{
  "head_dim": 64,
  "parallel_block": false,
  "num_experts": 64,
  "max_precond_dim": 512
}
Rows from block 5 of a small image flow-matching model, named by matrix and row number. Rows with one number within an expert belong to one neuron, the router's apart. Each number is 500 + 50 x the weight over its row's rms, rounded and kept within 0 to 999. All counts start at 0. Numbers have three digits each. After the name is the row's rms in percent of the matrix's.
Before each expert's rows are labels from the 100 images, of 14976 (inputs lightly noised), where the router gives the expert most weight on average: "lies over" is the class under the peak. Only what is clearly more common there than usual is listed. The data: patchworks of several textures. In brackets: how many of the 100.
# router: slot weights (model.blocks.5.mlp.router.weight, 128x128, trained with AdamW), inputs 0-127
# gate: expert gate (model.blocks.5.mlp.gate, 64x64x128), inputs 0-127
# up: expert up (model.blocks.5.mlp.up, 64x64x128), inputs 0-127
# down: expert down (model.blocks.5.mlp.down, 64x128x64, transposed), outputs 0-127

# expert 54
lies over: plain (88)
router.108 092:461508446478496568548498549464457429494544452468523462502565568564504466573526563522421551518529495555582490518473565455520482475452490538525450545493481401587453502432446516463498513467572407504388493465508517416573522470395490412509492451477552431501468407525445537565542483543512566521496562538490518543589489432509632456440562457516626521480412476506467415466497460551485431425508
router.109 097:441570457492484605519477560462443394480553471455589491534563523484523461487545566618471551541495502539572553556468568459507494468448511541511448466472488417571516432411468509460460463427553446511433456576474477454497527460372511454455497467482532516541497423540442525547512496496469598550448572556461484519566458487455595442539582451515582556502457503494421473482574531533493408410521
gate.0 092:476413512394493454502599553463519503513513493531423543527552451498585509452481445486587495519493478528476455412543554468462514438529476589561562513486393478574506458480435444546513535531420499520567574523477511486544369566473472526502536467422608512579459531535558571471528512527609527533500500491469501458442546492587480414531397486592456425548555528510601507450491537516527531557478
up.0 120:522426466542536559579540596523559483476478502602476537472505391553511519477495493454605463545487548500477503463475524469467428482528473614514557442510450479491515431414487495538493542411442510602639487496484498462569448590494406505488510540416538554614454588562464562469444500411572531471487453500513492463489397487564462485464470479507518420484497494509512530469529507602546557472439
down.0 086:544545453506445534445472474406459460540424544430471556520478489465515484478462380553459528482503444529433530506465451518523566502430572518575515528551520593478535457497428592480522552524518554484441466602525493463530575397604541576509465484552365466473480397516496504604568496539502424462513512406505507416479545475446441541526460511521478508559500476480607492433430569464505498475561
gate.1 084:455567476429554483484493471549554473453514590627444537502554449501491571455492485501601522463521535544500543566499460587528556491509496605495466347428458565448523469576418464494506533496569502533412529442527456487568478508417501487496514605492521462550535497511526583384572514439513580435532447540513530572505584489459554551464463523530479401511522514497476549460425514563431483508484
up.1 079:451523587524494509522438460470426403448540455579524475434502438477502530477579615495550500510505490538567549538399504540481559582437503500413438369387584517436476506536478467500487407382532537467518434482572464461557525531537534496583467635480461479496495428551534523507497487466431479511543535547562457544537492580466526478469510443532543542466445443484477552540544524591509515472525
down.1 076:377521462538488533517415470413448513582504503513420530500513468312497520496507583480581460501474424453538535521497479405567533559427518616436495502427498500461511531445499570512548532488536524422472490574526574476460433503513468540507439490455474515413503508524508412519523493528476487555556505514559527523494432480507498461462586518609491502455439560551495360557468502552536487414506
gate.2 074:550522456482541499525506482410423545485497512435505500409472613536405490495441458598488496455410542498551491513496458467408559460441385478586538537483441463458425491479609559568518536478451530522519513494544454551498503500468591538484534414466486508444442611562498455526567506543505485491534449551444527521544484441524416584473559425541490469417511462425514522424569448518496548510611
up.2 080:529454475412434489491509447510443465460661556445517478543542472544468552513612414481554516476520495442545532474509437440433572503543418483481464496411532472454541508526488514460530501549536474439484485466439525533467446448559478551488489414417395451426517497440533531435442574461616533516437485525476551498483580590583509513409442476501454583499464559456532484605474560487543534503513
down.2 097:507446498521446492477443447519468475519520514536499448515494438402559520505547541563538494544458516468564488439546482469467499554487514529467501507549546509443566458576413540463561496537377484389475430431466455483532528368514463535537453447547432520518453477423576442468421525472560434514538523631546546434488470527555609564488447503455485505547547559429552490492517612502555569609538

# expert 11
lies over: plain (81)
router.22 093:535489558480439438508443461463498521552493545467517543382433535544464456587562491462541479501487509512497531541483433408524479483597558501426510573456445489397426514477415509553502544593550495540538594492435560541449462538496534458509448564453486524394420515591526541478607497423415479415428481557523588561549515524482495541476463489583505512493570537524586541465431547518473510503431
router.23 092:494448562478472403526488501496471614547445450490491560424473489514427494541513457457491456497443525381450455552387452438533485517593518482492500571493520508401476568513463550531516486601560582539539571462417577538483500549492578433512450600490475480430460543613519528542538504423441433525498442524542483521513468560556444526471453477548517421473529525522566516452473534504490453549368
gate.1 075:445519522448533528508552516527516479464533473514560463495522477555471478549505464524606450574492516587597647558478427348473551556514496606468577512449524558506541466425543453550473457532501512485548515481468533437539448547533505594547456321458505508495484549476562419535467460446469533478461540508472458504530501518502526568509522623568484493419469511461490521534449451486559540416470
up.1 069:513504477534494508441497391446480507487439503494512530495570470462493456400488540469449451469615537451589491458493519538545522531520396528606534436553486578470546398462540511467442524414434447510536550558487511519470455480482565520513529523466496437570499493491439542542485526501504495444498559554372552552523561511592436521538360461394467492524557483488430466527546594520611546555528
down.1 082:521495450471491432524529566451580424463406485514499519475556538464518531511444445454441613404476492453533532483451529415536471502451549553444493516488465467505537511519489357473449399590570430544468548471473557425465443516526466481537568443575499512522492477439466467496470427573489529509553541413555490502468499448562561457542478544589522445503535476507329524409502451423505532458475
gate.2 088:443451551501498514525514527520556548467473396465527428565598492476568560446464574485474471456483492475423570453531511492458492462492545527489411474441486421515555418452463497419402512517529461459444522560408494557494466566464464449537451483525539447455500501540536448507471429563422477451545631453634478413537459450508530537497553531535495519424456445615532535514481514490364528468468
up.2 093:480532490525507489550519547486508547477504480413570531451534554450476559484485536505537421559453491471406554555533477445504519463406481485468482515482492540582523589377475548442494398570497479504551438542492559568466422583415463437609417517484487500480486505439502570402577452476506504483561545447602504453561455488455593476544617564451524586521467531494527521570503542456485454453564
down.2 100:524518480561527561455540418574557515516513548573550618499404485526508498502498456424483537489564515488485492444514557618616524566501446498600577488527534559505454535528526500472560447440466467551518458548555469491539522533534452405473472535404541613568616497464460529517434449493468495469548386425441526497524466548532514430509552501443581561545523554522503491489497453531484440445596
gate.3 084:499540474530391526592497430547459435478500507502516543423500535606466427503537527461455443400513510527533518457536513614441512458575487514428528482500541437523511614578421476542416558481522435453401536420473526489563511433459517511546478493546440493487544471493549500552521492494489516431532505551498626541511546462482504486560435474508584544412456472478557434434496592417426453584509
up.3 082:504513517498590462518552576461519565548482481491506476511512487421504520506465409479556530555497503464505442551511484432559484430459586496586467526425520587504472414491582494430592436456494611548536433626502483508428511565504441498502562475453529535497492468424470512421550490607473496590458484449486343498471481514523496492502623536500455486560520549476481570543588463546520513450427
down.3 080:548563571520446485491443470497426443450451473508456451472588515536476374414611439469504408494549480414523443414560503527478589567595472511581497535502575465503468566633533479508441505443441464354501487418512471505534553508463425539558520519587488451540465535413483541411457531459506463457492497500490521448495499516467511572462532492448436459521450472503477472559514506496440467525447

# expert 52
lies over: plain (89)
router.104 074:419429548467507550517473508516424419504552411558409536562476537535584474530496516551385544462427577458548485460532489513416440461591514539465482529458559445581571536455557557571503579479552498534511515470430479522504492462533577558509492508497506556550486409582471530551520495496463433535440467510503441534528542512585471445440463428558471457404411481428520541460490510394581424497522
router.105 084:425430547461490540538466500521417445527571425540403538563469548541580463543500522556413544458445542449554466447561505501436441454610524558435472486448542471582571540430556566567503570465539529508505530464426498524542451453514563536500509509509508571557471428589477566571542484509469451543454465522507431518544533501570461451434473427568503460406415501443528531483476523402579432484507
gate.0 103:446523480537480482461520439487505543445424423539479494414504474552496473421512460513552477473443520433495468530643542522484512505559497466583523475483401595409459505568482565414525488481454494540402503526550523495542447489489417466480569563522456487431531589481486542567542521513472483597566528460456510618495573402531447474523548585507447458499478481447494607421391512442505505475560
up.0 120:491544539529456607531444517432467561492579506592494486520426541569586543536551562430505430484531502493499522525517479526517488454452459496458414495516529460620554519425543472467536509483599476388513468539450406549466519543615501502474485433539477497440511547564478454544439462522451443442416522465533403511527523534526618560481480395454379494484462486580417489509466518555511529507536
down.0 118:547502499521485465517556528540555443447429485504501585457617458535521474455489430419402520522467531595495542537534468574516507430542489580454581603409477483450409540387569410415478507531458509584442495476515604469548473509495484540429579500405489527481494490480483588472444403539451498519531476520529542544482463534466531465499556520567469501554552532529461456610491513439562561510490
gate.1 076:460549572422481496493471435574514431519516392507590532495434409557520440530506586457543468493429499513484438457508337445398562494494534493474529577495420447490466498539419488449489485457415518539545549490552553585500476601530445538494562538500521466556583473484529418421524518458516480438502499472555513593477475426419502493579499475563493458525480442527601422537507470541516543517500
up.1 083:467586557493428407525468461506526453474582478560496519469457457524474535530580601403523523499410429459516408484515456580524478457494568494490557539498516403569408550522400467477460406490483574610547571481582599554535475619551458467536485493487531469611454469464473442424511512484497430516510494514489486560521429448497527470515496541532463493559427430498548466516485500552482573469510
down.1 077:505494557585608499442534478523490482586514555504553494446451552564531531450584414480524501488555474531525552521522502438457567421546563485540464460537530576498416530649466549419524494505477514444567561554571534412517488466486458444584560548507492534572419516534463489397511509437536452447578439541469441468562507528509471519503516510564531460529596510553479517431411407547522463566453
gate.2 080:525605497431525579528552477479438538561533472551517510606522533481588549460519607479512465415520529591473527524599479496481523479570482571534501527455519552566464595423499546494520501456589404546493467507529529428574469561531577458490480588409494485508420489595476521503531464481514449507469519432546517488411507410512473472499371525587439537500515477508448462612467520522440447500525
up.2 075:495569517432434570566512550506480554539563451549579539545537536455486519512522557493445453414490448507440533492519507503432563447544470521460537535473506524517495554439505560463484521481480449503567432429537424367520458495432557456512471524458513472462416469641502502506528433428473420504453467376548456550541430481453433472475393485485526585516553452451494449522558511619438482411537
down.2 075:463405480579533483486558525515454466540485468526510582514465441520369431467445444544552592562486571416519433494517466460476444523477558419446395488489485482465521442542490514473485433497541450528464509507538609563440526456531611526413531412464525537458504477420392569510505600488503532537467526528488505522466472574409507451504530399503522494481509566500572518444495493491620520581478

# expert 1
lies over: furry (38)
router.2 107:548446569497461541480458482521540621476422524549453522542553480532509519533418554510516415521621480586488512399479471487528560432463536520459451485485437522514501443551428513579464482561447447502428492454598470481495506502443521591567432480564501443506516460427542506542567394582545501463481532480559546461583504462523567471465457600518550552517518437497506411427446468575422577495464
router.3 104:485494501466486507512485471505530561512427476545549542557609461416462517463525549462448461523583495459511476457438430534571637524429527525476490490524453483421603502522500455595453419583484507494460486527538447517514524553396523554563454516596414450478470576513524441554420441556563480455524544425562474459497441582472526535606433524490498433490523488495520455479418533594401540492489
gate.0 097:452499474513549442496466450513486499502533496539482478491423547570527512469557509496515580494486497592536457571477413479463494511614512548427435451493473583486415570533502509564432439529535511438556594473481539625490505481412489436479547590426393438531583456451515548533507511498525480605569434477550474484516528447567482420532505554604484495435529549511479439569496396513557519540421
up.0 107:461597446411506540471453481474479449497437573399476442413529537516473530533495559563443514446413496492474516478505492544512462519496566480561377478398559608567471515525502504492518414485532523591599528520574443467516462515470500510491455587473498423555521517404518470525520523554501559455491424567401513525592473495447505525504501529578561473582528570390465482495523495529413409517516
down.0 101:531492415538513357450466540506518533524545443521516506578610453473558413498524434458530541592524474516528516446514507505422598438538443512480442560475369492513459481451493490546522515515571597528450580481516503546489552579458523471439559585535563470485587534627526546522502434483553511507548526499473519560488535490629563520532403556552478558434489523508503512489502459498510540523590
gate.1 089:552571511514539526547553455506464487493433512625527450586473456459399444408512552486497522562534484456464488619484483516551470487562381527488467428461563540461469468439605490527474499517483531493382493435473560521466548410443527569490493475512507424512453443537515594446484504448472532524405575464500496467501469587524456522461433599405587431489475457547532442523536501536432519551493
up.1 089:520452500526483474468420593554430480523503450414542528572566559469565569556529521418492520420499561558507492493571449448526603528420540466486556558530443529627530446510385466462587598570450475495521456517605438554470408522451557518565511501512465568473546563506465457464497495428503572471508427493491520577591481482489491455482547478566474520446575528479455503451460507561466446486465
down.1 077:635504523497525523565552490402513538504502504547507493466602454426488491463463542536491348546528448539487463510547485505490484453572454538549454523483497483440515502515556534564461518532471488486462457316471496529485528496389472543424598566532545472466563430566513438504515522568481527550524564547482577472643500497514494550494512577501528499461452483426530466523468474467582387548514
gate.2 126:457561513539412510580527497581613505497495417577528472488455385486520505437585418427431502523428481412544503437597508445453478422519467480496491500550598572505450517535513488513502454466482577611534442396458505484449451511459498514518516463426553467425462431499425547493453461461582506583493555554470522507438390488545501475450589564542537482573521513472495520536500504551482503529450
up.2 102:517470482524552457437487501398372558454474535458502522505576601568438475526442563571526470457531541520518515591449510552562603569536495508509568507468391476401587468448524543549475545520476416395518485488528478514465630501472522524518494469495422560554510516437569468478511537533427505494574522479483465612511596460491499592534500436483488519432436447530491451539537474443538558508511
down.2 097:469534568503469471611473564522573556467483475509500530575548442487440548470557568390456462459450485463487477440527455510503514460474502350473455608510561513579462579632572467528440464565489513575476460404470488500469574547428479525539469473498519503533503544501540500539503539537454515526509492473517516517455402622563465488464506598463524449524559409517447497554523428475452522491393